From a checkpoint of a small model that answers yes/no questions on an image's attributes.
Model: 9.09M parameters, 64-pixel images, encoder arch vit, encoder patch size [8, 8], fusion encoder width 192.
Training: soap at rate 0.0015, 11900 steps.
Data: trained on dashed paths with two dots that lie on the same path or on different ones, 20.7 epochs.
Rows from block 6 of the image encoder, named by matrix and row number. Rows with one number belong to one neuron. Each number is 128 + 32 x the weight over its row's rms, rounded and kept within 0 to 255. All counts start at 0. Numbers have three digits each. After the name is the row's rms in percent of the matrix's.
# fc1: MLP up (encoder.blocks.6.mlp.fc1.weight, 768x192), inputs 128-191
# fc2: MLP down (encoder.blocks.6.mlp.fc2.weight, 192x768, transposed), outputs 128-191
fc1.353 080:076108136136128113138124191155115140107104116181111142198197143105108136091167156091086185087101130137145147141110174118136109124139142113234094094121141071159133126143120132111103190125113105
fc2.353 080:193111174117122173144108079145182134165154212127057063115149136110087122154118143115167088122132163117149062087112128116195109125122162102089127148117120152146105129137165166164121123141176105
fc1.354 108:111141133136124163097144134108095126084132077162086103125117120215116128112060117095126156071124150132118069146099099141136137107158142144096122101096160136158098185122150106162100136112074115
fc2.354 101:165147095142134081152110096132135068161118130089161174188193111094115158170133199141121152192166093121184155095183140090088116109139120087162088117150107128149186124181063138127152154091204173
fc1.355 103:153118121093086079143062134092106158130139154131096105113117143096066159139099114149122157122116149142113126142142170102148113080122135157108079097087156139129143127144149123169051149186135157
fc2.355 098:130129168139187190115162134210129070104165109137147165152135086185215107117154171096165117124092109110154137129173146118123088149115158134130129166121108110116181115132075091144177125109102129
fc1.356 108:171094105128117144173084088083108171107087192105138104131093143065126167104136098099183143128091115104181158176125112105145204171095136165141156120093163137145196119100128145120132111155132135
fc2.356 117:119141128123175121232155106148109084186178156118148106119142151205144124159126096117155156139104128126109127051141117173114107132041131151114105156145095140176153173089143103157119160137154120
fc1.357 101:122131148177134100136183146090129109130129119100142132174136165162098158135173146118112124098162193157110138085142142160097124095105149130052155072168140127092105138154128101115141082138194095
fc2.357 092:128134117119135156120143061174162148154131129158112086047132079149156076144158149111128143194105149132134110114178113099096179191060108066136082157118100117165203141153118063115169128149093168
fc1.358 088:107176158125101155149136122126144146067119151090074154174085082159125086152210134149127155158152060102162152098166157174131127110109096101125133092158125137182105093081100143110134121127105128
fc2.358 092:146067133139141096139154122164127102162155156094123118079147193070152143110085139111154104101098139157100136160113131114142163129113172140144125183112132115085094126178125096169173159165191092
fc1.359 100:120172090124150078131170131055149131109170089093132174179139111154137138128133130156142112114144050177180081155099124130171064143109149215165108165135169181115109143122151176152188111128188155
fc2.359 104:119118068149148164092172115059210112165125164092146121116172151157118128166128092198122148145094135087149137054174098125130146131106140166126124061131140133150091122092123139052118112112080112
fc1.360 098:105128136121061132101080121146157160127130157158122103113182104120093104162166112125128117106098120162137118118189119122143065118110117068163122127205092108174118148101130136124152084098121169
fc2.360 098:109103171118195093092154120098138128133085131183119101119112173118103157114114170138124205072150109113144098184120140112151162132083156164129176126084146150097121180144133157111156139216143041
fc1.361 095:183165107161063175102118171140132102164129126132118097099137117117167101139140141202140197111160080121107103136158193143152161138152116095152125158184069108166072110161092148132122103117095106
fc2.361 097:170090149103134108078112158115140132119127182127109176129164151119079131149068136097133122080099130105095177106165162146115124150129128135154153077115153172108112152139164164118156157119154119
fc1.362 094:134146145172164067138143153068075107128181080134101153140159120130097110121061177155179186127149118101157142095094156077181116124150033123153109127188115086164117147131087130103091134168119131
fc2.362 097:169159142138134163156125135167119179161127085145165126085074154111102136131156127168102083208157150093168122212180122155154129161141180131071130114136147127154139158115117080183136151072127132
fc1.363 114:060091151051140125091119157163133194104178134103148135118138204133147104175132136104123121154118096139108105127099096117149113103103112177136170134136131146111119095090055152140051109112084145
fc2.363 098:167155090192119181163194141108140094133076096182103151135131119129096154077126138145142132134150111092130138143151153148094075072103107070075126105098131132140164146192145129119150072156155092
fc1.364 074:195180105119171154138090097143129131146161131159168178118174131162167070147086105149119122119122160132188148160168145141112046129135088085164077133156142106137196165127155128161182166174125071
fc2.364 078:072087181127116104128174157150131120126119146183106049155113128057082158122145149165124110128141123156116074125104125101150149163126115129102199136129145124135136089154121087103065103124092139
fc1.365 116:145162153064149145135112099163138147153126078107172113140141138158136105182138123151111131112101121143112093130036183092108078111157124157121104131138138082175115096129049075152087172146156038
fc2.365 106:114116077106124147095121122100136162148169163131129128161140143103160178111163095099152125118079162113174171130132071173167120159059190110141079152142119162105158132117114137110189093234124160
fc1.366 101:078193141085136186061158135102152142057143108159128105184160102136156072156165158181145181112163170156164107073099102151104151094154134132149114190155141089144097133137227109105139131133181108
fc2.366 106:161118121116120130181122147148096110193175118080154123098118127104105156152061064077168100100127115133088127180176156137128093131080062117138130026146125142121139173137131157151129174140076155
fc1.367 115:125150156126058107124148145112069140161132135120172153101115126171089099150143099101107108103089087208142122135125082189155117117095155126162169134137112095065152110090125122174112152070084146
fc2.367 109:161098118071146145133163134145160125111160110090159060176147122155142137144102137140089160141096074116131158172100108123108153094127103116164156189114131106103112110066160176134130134158181178
fc1.368 082:172184086097115165104158103082161160109169101127133131151187188106139135102083154160109191072133168137173065160130197108127122051075082146123117132139103129126100128127104109072161110123117064
fc2.368 092:093099174115129119149144159142121173184066126185089121108093087164129121166157149137146038158081142144138120159176100095142198168155132076100138154182124084103100104124144222129109104121124155
fc1.369 096:130115165111113141193126091093130184106133138130143074082159137132136114114143090093069111142125177129122167097098070158097069143154140109085087109191164148151172098149147138073126162204165165
fc2.369 095:133125140105139138121079129146146106110073045172142115159087174109123179087098140135132058147126148123060175154105124095147128165167138150129157159121132156108123115120129190195070154068143147
fc1.370 107:084114137107104122112132091104141157148137145132169122111144138136115148183112118135133151105131127125141087105083103176114147192218081124159072137068101170160095104124180125149089121123110128
fc2.370 100:163096151120079101116154112137170108156142087078098089147145054141103166080103145171113130204114136180153074138125119132104124155060129100119140182151107164104130124019121118142114112154066109
fc1.371 090:157106164137103063059152092128104160138154091146179139128130167114133139130125085138127130152135139109144145163096098109133153135089034112158180142162188166140163073117163166140129084118117118
fc2.371 092:096123110157103091143103136085114121151173154108103148146168122145088132088134102147100149164087111120078124124129107148110136118127095062108109147189158132163056118174146124071084167183154164
fc1.372 115:130122125109145098084164079155177118103117162118118102180112149118110141100198108165155103081077126102137132135141146096131146161150106131141195107171181166134169111126117187080154150142147115
fc2.372 114:138191121135100143093113132079089148182161142163149149055182121156124111142125152129119171187183144065135075119119108121177127131151125091103109134099090057115150200130117102128134070195138149
fc1.373 105:093166146085113119095079098176084128139148102178061109204103133108157074103135149162155131098196155141080129156131120173157082125120139102112118069119151103167095123127102132105097188119143137
fc2.373 108:142135124124152111196180138113107100144156131155164096139137108121080123149063111091124143136113185106162174090092137111113153141140068134147156150109114154091136125152141130145086097161059125
fc1.374 092:129143113170109136151170096068151119134119138168134116144166106093117129131154112152099115188140138133073217105136150110130168112118141130174104078101078146126122127118150195160133125124191099
fc2.374 093:046135110060124053087096165201147101153120124145087103123119156126102093140147154152143143108133077138148138123112078122120148106140123106091121127165150098130119166164091096094114131165084131
fc1.375 091:157129115150149151107130161143108140124122175158125164072156183125164139132119156154086178154136105150159090129177075101086132171113143116108139182138107132133126100119136157097145125123152106
fc2.375 099:128132143201117196099149107168135091116105134111126110153129117092173151166132158134148124155119172106128146141152166127101051075193194102085096140104142123149149136096146064134161077119112140
fc1.376 095:166047094085088178155085132116154196064116108134069148097108153163133061135121136112154110111147113150071169118094085114116105122065145138106170095166118079103124118122102105116141121130101150
fc2.376 094:147136089194148084104155158236136176165136087140146175133146138087162200130161189120083146140072173126188117179141170107119130161184120128162059153130163144145154152073107138133140141123174118
fc1.377 096:120130155071067140166122099095103143151109176148137165146047155094134185094082075144115110088149077089127106109128135164165111077103127150139164127122158122119122181147184138134133077157160167
fc2.377 088:143090127138207128189122176114173107104135095083129121145120145147211075125144156120107113159133175108073168161130111102097215127136127084126112141084110120120136097128097131128071159132146150
fc1.378 099:147123127162129144130095138057157134104183157078124119159158098064116152100110111165179113127116142107103151158071079100174136177124155154150167155098110099082103148150126176123150169125190123
fc2.378 105:115139138142142109112062146079102058092150110110126089164116160198122135128174170090155157148094121128164091096150169129126093068127104187130229055113150183128150111136110097139144170115109196
fc1.379 105:159142180164166095151118142130087147131099170140178120186167138091152130147096112164117148087129072148134123098127150152081116100107131119095096076156149133117116074096140155081108150132093027
fc2.379 098:116162073098119177110164060160125122068138109150138119143127130114148108120122165112118118087158183145183176080173135117127133159201158084116136169129064088091117122202193167126118161131139145
fc1.380 096:098066122121107084139155122171125151120135145084143212127148085069111122157110151129123121104135108138159179107071131107202122168123130125120110136099146152101205122101135185164072122135188140
fc2.380 099:105149132154118116159058134129121133194118102167139103129150132139153126164107155055092124101112138178123128131143083098056075127151115085176108176109100135168090114185174068047172142094114117
fc1.381 106:139138154085121129113090137115139144109141120152116107083104178092151192157094150188117094120173219171130070114177159054105098160116143155134140178156161096142169120146099148133131127135195148
fc2.381 100:110152102138154150121136125132126073146124115114075162167162098207113102159141115177132135109121083148120201097123127102196138094116100204167116121122060120120143095158132068128146081140117103
fc1.382 097:126151174086075062130154097141105145160132127126096128169182164106108167113132146163041103102153147166167152184109140157169094133110085213117124110137061144159141111119086055119116141122115108
fc2.382 093:168108066180188174135112143116152145097114139107143163125115125151154101113102136137204163158124119158068079098189132113148119090131194120149110142061162160113120095135159122134105112138153140
fc1.383 139:108113141115119137104122138159129128152081073138131141092130068142157134171117144118118104118192141132127095141164141111141111155110134087207180207087141080120210111161117148184065198132122171
fc2.383 125:139110130128152112120117153077195139115151151053112149108116129142152194110130084149076065128184151137138108124101156113116107050193108201099126167136111119155105150049134144186168162134152126
fc1.384 097:096155113149162159091164116122184141121147105080120100144149059105069141166136113149146147077142115085161072118117172132125112110197086191208117129116096110131124065110080139108163186148063075
fc2.384 100:120117134083144131170101088139192112100195157143182164127101152142107115136166103153121137123132150124106148120156078077155150114116150075078071092095094145110203145117111159092096143157166173
fc1.385 087:164112088121068166088131132140143197174091157129091194090149125109188109063131127112155130119144163130150144142098119149137164080096124129133095105120108188134117133145104127168150150078089183
fc2.385 091:085121115155110152171123106124159108079118088101154150158096162149141062164109107144140091130113147135067155133182162090071091160169170106139136154066113055053143191102136165087117108141104152
fc1.386 072:084128063082126131142149158124123196104128124167088154103104190098091168113144162130137117169118091090115124039157096146200136048161174122169166103081144102119167181103172157147131108137095125
fc2.386 077:162143139138147099125087149090138111092121130115157133158112125171163062099099147109100075082154149107150106243129156068120146159142139139121159120147125079181072139154117117108098125142134085
fc1.387 094:105137121109087090137141109138082109128159112121188162135149071158137069117142152070130143129149133069159107065094152141157114160157132097144136204121126103121121179143099141138060068082088048
fc2.387 096:183083117094159095130114108169158163102088155120076162129102119153112195124178116170138157174061093134160116088130091117054143081122039121127135067128117131149141125133173126159110141148132169
fc1.388 110:156136186168133074176126150097165097156151086081106137139146124136136114126097208117088122147153138132175100138053205121142193079136159080144074159152136112170151104160065089112091126148128077
fc2.388 115:130117178106174173127156111173151093114118113168140196077132145118121135090148064185151153171113164087132139097117097132117079135119156107117160088106087147096132092064128110132133160104098132
fc1.389 117:091187161149115115125107151091134130113102119176076206058102140147115225159087137133122187130125202131155131130093105114055152124137159118199076113065142186095141114135190140198125121110176154
fc2.389 143:144097127182080164121150086187106186123073090078156105122174092130123142134159178074138146101157112113115089143097185157112116139072189101096146149191153113103092122156114087119084138201101132
fc1.390 091:107148102120122132125079106120102143075110111133160127129074074125132140095155106149135107143107123120195106128086149122148143127120125111125148220089147153136074189148132162144220145098128089
fc2.390 093:158132127154150177129175170114166092159137159131090117103134178152119145176123149147116138174174140156124190108210149204103105091105119134110098086148112104150150114118162085118100124119130120
fc1.391 079:111124083080114069133122132170139087115057090127117124158147106124098187159147120149090130094087119135037134133139143165068158159092155100174175075140145170134138114126143048159124149111127171
fc2.391 087:122132148138173124090148040075099147184133149126132106108138104108169137089112160131068122161159108155178160090112090114178118084142136120084167176107156093166149143143110130081143127092111135
fc1.392 121:204146145172116151148120122134146099184134141119171131149182150055133143131117093110152072167146104098146107155109129140168091111104069167116110116121096142154131126169156171074080115121098121
fc2.392 113:084121119110161077130153133113084125123117113086139127235135170132178115088127143117125146126113104127141149090110071147127102182160141100109159092139152166082116107096067108137173079091107079
fc1.393 089:133120071059129157111092156106165155138112151102134127150111169144129134176146129102102140111140148138132130205124188101130179096144124086127107101080209166124072084125202161043143129134109095
fc2.393 085:104146122188158104214141079164087084139152140113155184110130080106065110093110143142153115170110118144106146053187096149133087146126121152105183140138118075177168121110068139247140099112158157
fc1.394 114:190153198076165110144196095099074175153113129142168099089130195109119158137107085142129138142132131156105141132128174180167076136136157099081107082160148109086172101167124161069111174147168164
fc2.394 104:161084116129151095103142120141124112128142144132087146146094133097206110121096188080115135174108097133104096140073139125137156189178138177106153181124102143153079109136136132158100216112097079
fc1.395 119:073151149132092122188141144123147040122122136106126142093166113134135130135086165149184126111087112094101151083098098105141127118141101084162132071123169115111081122178183070150133114079178219
fc2.395 111:122193090086136107123083118089110150122135146090144143115136165087112089144156117156167106133132096120098184149158106148185127118119072152163177133143066088171114155136133150154153163151089155
fc1.396 121:062140139120135154142124125165089072161119138115176082186114079154161139106157098115112129112156107110115178136135144119145179113086135100131091138179099140123134085138099113120040108176122096
fc2.396 113:167081140176142110095139156095174132127133129104115116161138144150078117102079146078130168149115094158158136112100144168164114136110119129148133130110182163114135120140140157132165139083132175
fc1.397 097:131132120104119139180165152119172141129111097117183125063129120131156105159119147142163124123064096113161110167157158099201176177102121138172078098177144175047195158098181079173106153140162149
fc2.397 098:131138140141116133153156159157116142169142099113076084114179137153109121126142123120145126098185132089108156074050113170150099155174153148090175163139081119126150111131136138147136143125125104
fc1.398 087:111141148086094171119168112110117166072163150134200189142134148141149102142138052073104177135109141059155082110144101140109142164158125157148094080101143092126140142101156106132130105121089175
fc2.398 091:175079088197169066168146107071153065161170137100121110168128161105048109106097128161128084147121123100175119164149109121170104098107132100154083106163126175097142123146164183132132147166105112
fc1.399 104:122172105076147094158160099097147131111149119143184136138176176090137096143118109121097122159137108131051103127103094142111082169134072177083076146137099161177136084111092118084124131100135131
fc2.399 115:107124142154105095128110165149114131109134113139135149176099082158099084094097154138141121093154134129155178127155124093178151106136133096184133101106133112082110127131134107187153132097175131
fc1.400 091:157126155158127092104146106176154128140147110103138148133123090118161107163096079126067112126080056129125076119112167124120137116144117198095124108164222139090146148095180145119111100106133105
fc2.400 087:126104103115172136101138113149149115082146150127151114082147194168101108111153137125177180129129116122075090128100130138102133147145106087223086123094096108150174119107149174122151121117172090
fc1.401 118:159134095104129129224112120118160122155145099143076073123101096133112076127071123140123141117131086120137080083127096087145151139107095135132123112060124174107099097092106196132121123076116185
fc2.401 114:131122181161112134114127061191169128156144108102161069096130104116120127132134149121119066121071133171158189157170115133084162125152166132097109109127056096118166121131098132121091111086110113
fc1.402 111:094102084121118168158144176190115120146105097116136122217171101067114133170132199154124135084116153129121154129159179094107117166127156154175119115088099135128109097106185094128140171078103121
fc2.402 114:151171170170126136110126112092141163160118148169056098045108127104161165146114097160114103150164117107062102108122113138151091030131146106105212169137110128121137116159116117138136171078158142
fc1.403 076:191162101109126116085154197161151105154115103136125187147139120094179084095160101092080112169126114154145148127031142142165107189114078090115082133138121142146076081146142151108104101149061108
fc2.403 080:106054122159155088179103153109097145174130132075136094121116106105087191169077105095146163140142126135121168079179096043138144187178144152134184103123067139149176171139163165136190134093126127
fc1.404 107:086128069127104140149076132143212101123184130109057099104100118177095124122149048050124146141143131151104125139082115126130128163124154161085204108123130088162153199124138181071141182142179161
fc2.404 108:181127147152111149117192116149072165179071119132160157124154155119090143158141127202083134120123137151129109166222121139094116142155121140175068101108123180128094033158063149178154117123104128
fc1.405 108:175129163167136168122120081159173194142152120137148157103153111057152107162139045154090125091069102110078136142106136118186095142154191164088094118053164123125099108110121091144128154173116137
fc2.405 104:082114088111127161083186101140096138135124125122146068158145085180084189182098181122131146127195130160148117116104109132104097102139141141154051163147126150125107132111089191124154133100185100
fc1.406 087:114159036190065112094141162145137091106117091153157148164148148095176091106175134153142117198125142096115162155111125101143134128139132093139095063113152118101169110175154121122194156092127097
fc2.406 085:098151172098193091182127106129139095120141100120082090133079097148104175107101130095104180139103146169155118064163140179116131153127188153126143147188118152128147162126130110179128137152108156
fc1.407 095:148107149135173133067149077107126143109097134102156105145121046127069109152125145103157150129129104159144107098105147166095148093155061166126105160159062150124121142104108072162180097129178169
fc2.407 091:144135131161098144191084169134129167148101134143123152133114142126138180148125158160138113169125104161106140104145093091121134161062131105112089099117150134133172075094161144123056169139091099
fc1.408 120:132158191127093132085155165120099101105121151100150086162117172139137054130111121164161161048126145139147130131185102079153136118131106176162095093064167078082129125121149145125144127127149125
fc2.408 109:129053102171128109171121047137173131140140143201112186108120088094145143118139161110091061119158091130151092155104199110132177197168110113092118150186146108140112128148076112157104172168119121
fc1.409 087:134105167175108131136151137160121126106148134126157145145146146135134111162132116072156113143123108126072117078059159154093151208110149149155081155104171123097120081135125105175127158116102092
fc2.409 092:155178106123146078136102133154123125134128153143127142074141112094108153116109162157133150164152135177134139153142111142165090078110122143191176103168122176125125110131199155061113143143152096
fc1.410 080:135122107158129108187110119087123138240097131118135120118106181151093180121148090141066130114115082122117076107110146073114125089145236156123125087132193158137154142111101175113146143092090127
fc2.410 081:151124113096113115103110118183133148058153153128115185080160122170170153127087101116124141132112242105157186142138159149129138149137048113100166154147074101159095139116122121111076126134162143
fc1.411 105:117127161136077104081152106155059102063100150204092131121072085141149128130124187097111149148120100111160125094113150096155182190091160091143066134128209120124119120143166160115110089141140140
fc2.411 096:123116143151153194107115095174136112160129059107131119123120153081091123162131148153171113114110166138130142148103145114121041108182061142073117087117107136144112130137120107132122123096139104
fc1.412 117:118170114110146118125160104150135136107201083122171138078077108138186151146171090112116137141091088093130059156141129112120091174136085125119142117131112132163186165200203208102097114094131072
fc2.412 115:189105157155138147138106149155103116120111173155094116138151183136100092080126136088085115117163183104129186061084149158138153097128136120137106107085164076122132144081122111141168185153102125
fc1.413 091:119114043138115144146130146145094138123177114135182146101173093142165120128126120193212124169135098149176134085090096140052137184086114136075111109120074114161114108115169131137096209113132115
fc2.413 091:158125192176143133088115133145156146205106122156099106136081099134069103176194151102109208098117153148077107143209143146170077091141114076156142145093107151149170082060151095084115116146121136
fc1.414 082:147128119170165121102100103083089128097146110130098154155166120036088163148171083143159139174157139138109103129060153199157104149107126102144146145151177172125120208140053149147146122106153097
fc2.414 090:140173157096116120170090108114141137133162116071152149128131151163136131125109138207121102113150147114099098132152162133067129033097060135139159120161169137153122132188108093083175120153106171
fc1.415 110:108187154144139200165150114115198157099131139177089083105144127136143132119119136170148112109102078118174157112134150138140157054142149143090134123134153163169120154112171131176148107105114179
fc2.415 104:167127157134148110079072107132158067109121102057123143162143085086148099082096131098109118172082135156086113121127134132087096146159116143120117135122076089138111196144087154058092112191204093
fc1.416 090:114215058124117079120133140154142175121178166219105140200059170111147119149115159111151096164152149095122144116110124174130116177113148096124060115145099128120125120131120113105154158056146129
fc2.416 092:177080187105160130141121099126088097185081082079119173116180116145103097106109128163165116105072134160146122125152126077080131081175048181129092131084155108102140135093106107063120180143166106
fc1.417 089:148069118103086173194061080064134105117106131135073181157137140119132182126103103130098149203119124196157166080105201154139155047144157136105129149149120125136115138184182114119123159114100109
fc2.417 086:087157138109109146138124150114078104079099147118180168112102150122192041085161157146146116083128167160131098082118097143136103159148116066176148077119121142140110106119087153121147111101145118
fc1.418 119:154105121141173130161141102134147108149106097083102133138121165163126107092141131122149210111196123143111098175089168119077127169105180179155102048110195150127147140132131098148135142129099114
fc2.418 111:112096090161094158131141147165121092069138166107128141115156170095175170124135180161151120118120102135126095081110111116126119127170160174089140201138117100125098087093131148148137110139131102
fc1.419 088:154109160089153176116141119070126194114110136157068129171144164148088121116126106106081102171178141118138129166114146128135105126093133130135121100102126116110153124120159139140099063132133125
fc2.419 093:146145183205110144091170087136150120125101121125140113120110142126163201175136160217113130146105176125168133085122111133164143088088147113133140151133129171123111059146177129085159069101105120
fc1.420 104:141137145074076117135174185149115127139097130101120124095160132129126132144120142133166183148051087124148069192160064097197131072158133156209174138118099114121091131135154118206150120146091100
fc2.420 109:126122121100162137109083087121133142149185144129112126183083127151104148132136081150091071040129139169097138148074156138088139164134109109119033102181184148097141183135115143132092143141135139
fc1.421 112:117051114191092130172159129111149177194099067079124136144119131152161115142112149095101110135110142073177174140107159149136145142180066079102161147149208111163125116077184137133052099063166099
fc2.421 116:187140175160171157130129159122132131117130142155144091162121058163096110128105164127127124043117125171098115076119113088172107127118148134156130132102129130146113170161075092097181148189140155
fc1.422 102:183118106119152117119110189191103224114180109153138150099147096126125128120162111184086124144150177171154063129105127092078139137126117164185173124134123092201089133079099139154087163111100104
fc2.422 107:113162159112135149146075158122170103110074169137157128174128150120109156126071138170174139176119105154109166159135110151178109074101114157161063148120129145133158136118181084165162062097162139
fc1.423 106:088103139100174109121100085150101104093138119151151191112095130177173076146111143127082077122095145179209112069139155093119122097129090133139143102098154149118208075079148135142144118122138082
fc2.423 113:079131115096095115111137194086136169167102113122143107160130142071108143095135088107198156148157146046080062169144096140136122167082085117121137110141168098130110143120164121165144161145127143
fc1.424 093:146120137111143149147123101088139165154132120091176126120135078140098162097123095120105107172145090110143129108041090190113133108190096128130174130111155144146119085072093151098172099130153135
fc2.424 105:128115116131150102156102109193097131151148120166126176122088120104095134169129139108136141120161147129194140181208192110183137165055224150135167118126134106092141154107171162080110151128057078
fc1.425 103:130166097147091142083135189077160215084131153103102061144089081152146160119128135127122121112110091137134125136115088154145078121119087081217143108146144154125119131082136114130094125126093094
fc2.425 112:090071152116179138122152120149104128141108154181126148086169105106099115143124064173166084056119186148105105074182227145232099107088134149088126148123168150138148129153173139143113127123104089
fc1.426 094:079084126114132091167107136138181135107155099162105086133136118076169115099102150096195128157125174135092137158099132164160144145167155122065045115090112116097131189156150161085155148171119109
fc2.426 099:129178132119098127183146143137099156161097181121146203127130166208109121162146094146070137037105114161191121109162099131086149112112138195155225154130163127110103053104132091118144109131117118
fc1.427 103:114124150172119171108098128079096068105148152137137113123146116147098127144170078118145184117157078152166115149110127120134176139111105100069136166124137144086124163109153137154134182078099176
fc2.427 106:143165118080150107106087085174125169154095107099124091124128112175149136148083177138091085103105147143059130154171110098142107163151132129151131113110111153144078099120113132035113108152166102
fc1.428 089:099148083134145124118091120137178124128180156159193123142086151159168176177117136102117168148153116102089107142136177164159171161145150161137121119122081089118187144159084113101071090156117121
fc2.428 093:159127151133120117111116164134091162088069141060102097150152042075082147101114103147170114127143120091169151109088101096095112097092123087144145169152126197063103158150103152098111168091112124
fc1.429 123:089181102071148185113133151135122151147123177114118164120122170155142118163144149159096185142134170140156093147098148114109196141112122108143075090048106107155071094164151148193167134113145115
fc2.429 131:107114108177079132132169169086176147138136134122105134106184120133110182163106107129120151198168117160179110105104142138084144189139153119132154129116171153111128079098132127165127129115195146
fc1.430 102:115147128083159162129176138123087138141157137129114139177112163117180110171170115141137146105090142168153135142115175092101142120162103118094134146136111169166103127075125107138174109120175086
fc2.430 100:132128151176141065105122139068198116091097144113120095092121107096134195083094168146065098172142149119136145174153068156107150113074148152151119142103145086077084156179124171130092157109107166
fc1.431 094:115153100147096127118059093112086158098156148131127149132099068144168126113095110072133114084149138129156146132139162118124147085086155165136122079101106167116115110148118126103167207074148106
fc2.431 091:094092145108128104123184131104152112090126086132108115160095177109108084138116130166148138184125118168072128125085123174129098150116149105062152079082093112180110138086194171166106066165136183
fc1.432 086:187110118106155146071098147145183120141145112091166097106158087151102100159097121103192167115108139115136160121088107085139116095171151130099173091096114121125165120101158164143134172126098132
fc2.432 084:122113189189111053158182121083072173098183138137125165173128135064152176143136123177088148088121081127104199166128081178113142149122104168120093135146100126127117162105147152115177094140124109
fc1.433 082:166139135164091094100098158107094125105106071117161119079182171123082115066129103111141103100106100110119130095139084149112054175153109127090105093128079069089142186118117096159112143192149136
fc2.433 087:130123085123129134152139099175141167165107209141108134164138113126122163194130138135103164156115123175106090156081151066126168114080114114132151171123141185109063092156149183094087140086121170
fc1.434 110:171142118099133103141071121144098134139169167070180108165170135114136098077159113144130103154084168083152130163100124131127131145126097187106130118092111142153157154148167125107131142134164117
fc2.434 104:075133178196193135105108145186090173120082088149142161153082109119147098107121109085217131132132104179155143150154191142122103077132158188161088095150173095058101087144174140152171102049125096
fc1.435 080:110173145130103153117174157113110108073162129100089095157074197095123092153125158161118127126133132061176130123119155116099132148148147145164150113106181113145139185178069116157154091093053136
fc2.435 088:166127143115126093116108154082077077159131130199121120151172099157108127121086170119097124160150127140109089096136157100095073092101118073142177087168141174132128139141117126085126185110125160
fc1.436 094:072117148065124137104153102119101125069125151168135186107065122116198109141107098116216171205152159114120113132151093089115104148171118118172174112155087121140106116117145129094164155116121118
fc2.436 093:196133112157114143145118146129137137168062074101152077159154101094095153101117131154042067082124125157117122123110140120139140137103096087074116102133190118098138145133167153104103060119105125
fc1.437 097:090175140100160074137145143108099125093085133094157152162113098080084080147129160129156097177158159152133122075101130134167164169161085075057150104113119066093095069106147118086131135103152103
fc2.437 107:137113144092100162107106071122120083168153128129140115075154105115160171101127118124058134090110133108120154165165057122097089126103132109135092145147120095095133144109071143168140100135101165
fc1.438 103:145064111158130155133144115144129144134093144152103101137117160151147141075134196093183177100162086165130073097110077043151211133068124132138108146135209121089137135150159145062119145128166139
fc2.438 095:105174134155118127120125117098117096128119150121159122089106126114113099089127127127150154158039142139144141031098132149143105138175065119126092121091073115156090112137127140174154143126123119
fc1.439 103:132102130143113134120089075141108124110140142171092200167135122124070068175133123192071089145151131040081127086146203145145135176156108191102127141107109123159106144185113153125075134165139124
fc2.439 108:111129169165154176139170146132153127105140132142166113114128105197155132105141065103170130130061156180134113183126118101110107152118119060179114137141131144070114142109143138174104152089122097
fc1.440 109:157135101117152162081129112200206133126115168085106169135165163146098112057105143128085098117134120144156103132136090105067137130111115172131152167137072128181100205193138140114107183146106136
fc2.440 101:101123132122082103148192157096109108157094132117155061135128146105151177187152190145138162135112129097113128097092112106163134223130131169140090168084153124083127152117104167155165073098138102
fc1.441 089:097164149097114103206121165098186122099116090152185114124111116091123158114117119089089189108074123186131144095112119150062072109147159122166165166103138192147154124171126136129110139122129175
fc2.441 090:161083112112138146056157142132140125160183212152126146122151130171153118156152176163124080112118071137093127130075166136134155111106166143121059103108103110080084122084105133134122144177183119
fc1.442 080:084170086120103128150109162105140124115144124093148152103144132155179191125129096091170109145170129112129165110091112087113090155097151137153109143184157109093138181169058181108114130180163171
fc2.442 080:144121154102075177140113079130089137167138159147108098114120103130167087086158121114101167074092134134155093083159137132150188187153098134144182145051160077184107152083114166093179128129143145
fc1.443 113:134168106160107124111129149078169104165080147195173140102137129151157178105180106145136136124153135131115113147178140158126159150136175103138091140113144136152152181164122077099103200114069080
fc2.443 109:081130177151107077136134092178092131152102145109081174147117145105109068144084156112136115133090157196141145095091145118180100141136132165148159131169151107117119048121143154164133065200181172
fc1.444 111:125160106100134131129115112104088104147145211105131166060159156141102129072141161108085104174140160148150129149152129133109177134095153091133145168139147156101119071121145140151116132212137144
fc2.444 105:164117194183062094108158124130203167057123042133125079139065055091116177174123110156159136113130080153148105143133140121155088107177128169125151099067107100116120102204178163093144124109060099
fc1.445 098:128117160092079158145116191113195130108128129163202131137085175093099096208099075198140160171144138117124118101108118128172156078103150130100168102195120119140188090118128117108076181140131179
fc2.445 099:134074120180097063142129088107106132138069100141156156141175089158125202112099174167133132130104116122098157140140116123092142109100102126133131144071147095123078173127123107144162165151118122
fc1.446 101:122091138076088088102146138111157059143093155116153169125162161130079186161164139106141103090124130135135150146079070149071092137091130138084159180155141131144123122105096196154137207102137113
fc2.446 092:112118144148133156082078105196121164105121098143143089134104082158180176091123102109119157176128171111074143121152218149166098155154115119220094125105146087132112085140142110087118088169135135
fc1.447 111:110115133055158135076086128128179122151147129126157136139142114138127117112095160156110143167118147117165154203136118105116131148124101090126112168159134106111149133135088164114105178150118081
fc2.447 111:083124128144071092151168173132117100159160085153111073135098126117125164185109183160196135146127134140116143088105085144163140107149139164084119106090119135156132131146132083116165131149121167
fc1.448 113:132183114124132092110225162089102165137157171145156209161165170138159109111146062140139185102139161135147088123127102141156140160136131107172154104131142130069109184169113134098175120085130076
fc2.448 112:132125127170071100095059052132107123105167067099112093079115114134106106133146168103056109165192150152123118148131108143059131124127105130082139138123080121139114143137079128120089113119115129
fc1.449 090:136197030114129139188148146129110083071095113148120098174152071152170169121094165118113098123141132181092132136103109118119121099070098102130112111122160145125141130164122101131135122180123119
fc2.449 095:102091175119150133090073093164119124148121152156144153033114147107082116138103148175126097144100134089136172125130172127100151089196161142071150131119081109112130108109163181161080141115134140